config.toml
encoder_stem = "single"
init = "xavier_uniform"
beta2 = 0.999
shampoo_beta = 0.999
one_sided = false
warmup_steps = 170
Rows from block 11 of the encoder of a small spectrogram VAE, named by matrix and row number. Each number is 128 + 24 x the weight over its row's rms, rounded and kept within 0 to 255. All counts start at 0. Numbers have three digits each. After the name is the row's rms in percent of the matrix's.
After each channel's rows are labels from the 100 clips, of 14976, where the channel reaches its highest value: "top examples" is what is common among them. Only what is clearly more common there than usual is listed. The data: telephone keypad tones over noise or synthetic speech.
# r30: branch 2 reduce pointwise conv (encoder.blocks.11.r3.0.weight, 96x384x1x1), inputs 128-191

r30.10 103:160126143103089143086138116135106096120120159148127150124115118146109114113151107111113114133123120122144124133191123165108121104122093151148127163174126123158108126124111108105113101124131128
top examples: speech

r30.50 101:092119116141139108102112170117088116135174093148171129169173150155109136133169127102130173094097163141137094129133144135140131111130133113154145147135145101155151161116103128139174145114161088
top examples: thin (high-pass)

r30.44 099:137177096133133147100143118149125129137102160116130149118121105085164137130134164097110166150174146118152095158090081144101126093084088136130131064096088138110093107113084141139122104147126153
top examples: quiet level; muffled (low-pass); mains hum

r30.6 100:135114163171108131136159128124148116155154131149126124143118140134110132131170118142131147163155118116118138119105106096117116105081144106113115165096132098163100183108093093120136125122104109
top examples: rumble; quiet level

r30.36 095:097167113156133143122165107108116115109156143098174150106146125120108138151107163098135133138133116115130114143138124110090122152101104085144137138083144100147126133128140107140100124146100101
top examples: speech; mains hum

r30.75 099:110117108131099092143119145153119080123113164141107099135158143103131101114121119116167096132138157128128167147140136131153103151096107125149139138115137103143100120062139106111130162136164116
top examples: white noise

r30.30 104:180159138105170140148112101149132144117130124135125131130102159111127104108102153117144140112083114121113098144112121134136104179147150103149150125131149174144155175160108113158121141141165115
top examples: speech; mains hum

r30.41 098:100106108118133118122157145157131153110067094123163166121130174134136117100119092149130160086150136115140114106106148125146128152134095094110083097117117105126140159164103108108158119125087145
top examples: speech; mains hum

r30.58 103:083119121078168128141146135105117105139169155128162125137134121159126109129143152155108169128145100134161158107128144118160109157155109148131154103176117158164158144124138181148162138121121151
top examples: muffled (low-pass)

r30.60 103:108137113134131184105116132159171133105155140130131160093109151123120127094114086173163168162120111098089143113150126113138091127117112111160117082124119127127161106122142136138146124152132153
top examples: mains hum

r30.92 102:151123105168125164145105153130150101112120123107090121139133105136121140131131146116121148159141092126105104129113137137125167142119160148125134121083141105120161092085129160109159174095106147
top examples: clipping

r30.7 105:142139140123134120096153122100124137106125105141111118146103143125099124105154140113124155099152109149117157095083147113103129158135130129103116126107104156148129157157138150151165113101129155
top examples: speech

r30.83 096:133124102118099147140131096165112146161138072149111101104126101147128156171107151094108107100151148144133140144111110130090162087124139109114128174108163114125153109122112151112113108155128128
top examples: number of keys: 1

r30.77 093:130134138133133146127099156130155143161141115094099137157150116118124107120146176155130137155144122087116106110150164168092157125167156154109166163155108131136094136091144148144129139124156170
top examples: pink noise

r30.14 099:096137121103135116090145150099167125092136162162129098157128135102133139116101106125134101113128130138158172145176115136151122106151125129124126152129132147135112112158122112109109139127115145
top examples: number of keys: 9

r30.52 102:162151139128166100126153160137132090160118111085148123115133096135118097158128096151137123101095097130146095108094165105166107085116161135098180104144140111098110126130152183149140164123161115
top examples: speech; thin (high-pass)

r30.71 099:137101072143124097097104085132138132135140150127102102155127110081112100108113150105147142133159156135147123076147103132130127150122116155084092114117145140185162162157102088122140137144136115
top examples: speech; mains hum

r30.8 099:161140152120099117109135122102099154164157111145131147153113130123118127131113116115078174141163149142097096113108126144144153158144128117142152111149144149150120143131144176121145136123151118
top examples: mains hum

r30.84 103:116112106130131124153116149119165151139123162157118164109119096156129120104119108134136156106153109132139122092115113172121153160126076160120144159116135087111137102102094116085117153143111109
top examples: mains hum

r30.70 104:113135122099108141132084131103120178160144120125123085110108086156087131105165116114101126109182110142104122118124098107137165128147112126123138126137169139162162125126152122116124118163139165
top examples: rumble

r30.33 105:109123130131148111161165168122145081114139103147100138150151130151110145123101137166136173129166162147121128116170105113150077137141088117146160112142153096150159099146160136123131099091121136
top examples: speech

r30.91 099:114140143146079093082132115127159118130106147155130165097125096124112107139173105139126090146100137127105119145113127113148089100130132082099151136072122157147096156120141125153110155168126095
top examples: speech; mains hum

r30.68 097:142109174150154096131150117161180115151136161096178101120100148146116112160088141135105122177107172142165145147158102121108135125103119097103123121168143113134083151152120111113108095148120142
top examples: mains hum

r30.54 100:109111129143164117119120149090148164090119156150114128161080107142087104096141110123134158157098159132114124120094087113096134141116109145134108118135167145127096086161123089126106123112136102
top examples: mains hum

r30.74 095:155078159149158118102089094144094116125145134153104132156126108126126135139134141126092154156153106113100128102101119118124144117095126120133139098154107104145128180136144102131086090137117108
top examples: quiet level; mains hum; muffled (low-pass)

r30.82 103:097114141107168149101185127151159115150161145084136146106125140095155143169109143181142110143130153156169106120143146143147125179125090085077090127151132158112129124133136158101135114123119113
top examples: mains hum

r30.86 100:163168166090131101148136102118117166138131103122107141117174142109160170166127146111091088143103126141172123099124136126111141172152108108110131106108099129097117120148133158121101104150104128
top examples: clipping

r30.57 104:120083165176104127141155106111083133117152149109108124126116112152085150112129111082123171136081106117140155127117142102167132130115112164138149159113135112075116114129137150142128112114140081
top examples: mains hum

r30.48 104:100135134084120119122095150107125115120141137130162090146105139134129128146155115130115113114156098115140109113145105100136190153147153108126098170135105150143103125141099124118130146107149100
top examples: reverberation; muffled (low-pass)

r30.95 095:085147116115121115149124108121080128149089107094135132112161163097143167108160117126145109138088112143157145081087130133129155112118145132085136139153125082106145116119157111170143111148113164
top examples: speech; mains hum

r30.32 099:155126116153123126116148107157147161105117151127159121129096135154098147127161094166158128163153149131096095145082158126116130111146109162119092134143100105101112146124134128114120145099121114
top examples: mains hum

r30.90 101:137173129109077129130150121112147123107166138153171114120143114152107169167108095100135119148135131148109150083090118141117137106110126101133135152160143108087119102128150151142129174092103145
top examples: rumble

r30.28 103:159159097166132124141135137149117137158149117116103135115136127137124093106126166119113119129171094122149154153115151116146139116120110113125140157142113121099141120149096121117133123166163150
top examples: speech

r30.15 099:150088157130161108087084149125124163120094180093126111175162133108129123153097124142158167094097130102127130112120142142118135104113138102121127115151176135117151147183172124131155128149149123
top examples: speech; thin (high-pass)

r30.16 097:151136116162164139180155120105144126085100157113129118148142103114123133154107141128166124153097107134137142117144181115107146154131097127113105128128158143148110134174148112144165148145098112
top examples: thin (high-pass)

r30.9 099:114144111157148123145099092108126129133093158111134109103124155144122145101117159107157152149105118118090137144148133125106119120141106115168100110163154149161134165124137139162119167150144099
top examples: mains hum; number of keys: 9

r30.47 094:138115101125091154136120163149167132151137136164116128166113139176135102129097174163135102154148086127106132164140116142173137163118146113169107097157135139126107143099138103113079144150139117
top examples: pink noise; number of keys: 1

r30.2 101:114121104160150107157117154125130091150093095110127125117145158102127111140114182135154169102100095130152114122127161123116141154112161132168141142134109114135116090143119120156121124141107167
top examples: speech

r30.61 104:134139146094166126161104149110183133161115115118124156088154153119132087109072126102150113088117122159110150104139151115160134143107096140113137078100154149137166126100092122162142098106142089
top examples: speech

r30.23 102:096124099134115135109129121116143115136111119145088167129132135168153141091170136112088161132158089097121160099137134102143160158146164142119162165163136140139117165147098103095147144153172149
top examples: pink noise; number of keys: 1

r30.5 098:168142169133099107106162161170134136164145112151123166157126105167102105110150151139115152141109086118095153116100100148106079089140110080107170122146118077112144161163122144104135169114155125
top examples: muffled (low-pass)

r30.37 097:113142124110114095149133103103146152149099136159100108139159161158149135175133125124126132124113125131171164117152145143135127164155134108129162154115114101156141167106124150115110099129138142
top examples: pink noise

r30.34 102:128114110122153087128127111149162102074089147192116154150132111170128118152143131161102116163110087132115126120101113093120126159115103143103159149101101097126158100141139165139128114093096149
top examples: speech; mains hum

r30.12 101:118085099114109143110129164098106105115099124148108129084128156144145109101082120144124162133090175112164111146175137138161151136100104148139111146107117105091145143108138142121148130085136109
top examples: speech

r30.76 101:145114146105136147100112103118118163142138106154149125110144111134146125097134115110153149123103174132161109165127134137152092089136115121128108171126156082145123144176122178156130154141092137
top examples: mains hum; thin (high-pass)

r30.42 094:140115184098104095103136137134147168151156106142140153164129123155132093135150162124142097139144126166134157141109139106164153181146116120123107121132136097145120112091121177100153111143101114
top examples: mains hum

r30.59 106:151131105134117109113132116106134112122147147126147117111157164094112169107128127126133165109094140119109159146154115132151098119105146134107129096137122112116110102172111143120144156116115129
top examples: clipping

r30.25 097:159135101117110133161148104105138154134092123102166103150136179115103151084140172123132095126171122110097089106120107166110085151139116147145092159159089103181086117162143118120141114120139132
top examples: pink noise

r30.40 103:103120152133140116129137139149113126150118102103166151118145124110160136153139137096142147161137121145117126116140178122121130085118120141158108109161185102150116142108144105117133154112103097
top examples: number of keys: 1; number of keys: 2

r30.94 097:159143122141121151106085158101143170154084139120122142159155116120117111109163121163159109120145088174104116158136135156154129093117157123112146151184124139117121149133144163113108115180125127
top examples: mains hum; number of keys: 1

r30.3 104:112148088115139132120111124144103122120150136150106139149123146108112133087136129121138154162113116150112138139146143118112133148155155136152129158099150108133114132137099137107152130131143143
top examples: speech

r30.67 100:166099133158124127139153156099138203086127096112132115101147170126092122129099109101084095108135105139120116094113146168137157175148111151171157171128115118155135108126143096145136147109084130
top examples: reverberation; muffled (low-pass)

r30.35 097:091121100161131136102119102173152115101126173150157132161111160159092110147149104127100133123152091153148162114111150138099151119114114126109119093120103142149119156089131085093121132116132132
top examples: mains hum

r30.13 103:113125095165166143158124125123146091113136132150114157111141100138110155097139098092077095110150133171133114151121146101117105125119109170123117107114145139148097163128141137119109152122122131
top examples: speech

r30.49 099:137115106127094080141119111070094115100085158165111104129142108132167128111121145143124102120142141094142157111139083110136132142167094149120186101127128146116102135162149132159100126123145162
top examples: clipping

r30.78 098:133144121137120112102119132138164127156121114143153179096124107102168125174114119128148127125130141129124103124074162164140117121136107130135122160133123115106089153122103130138113139136152135
top examples: mains hum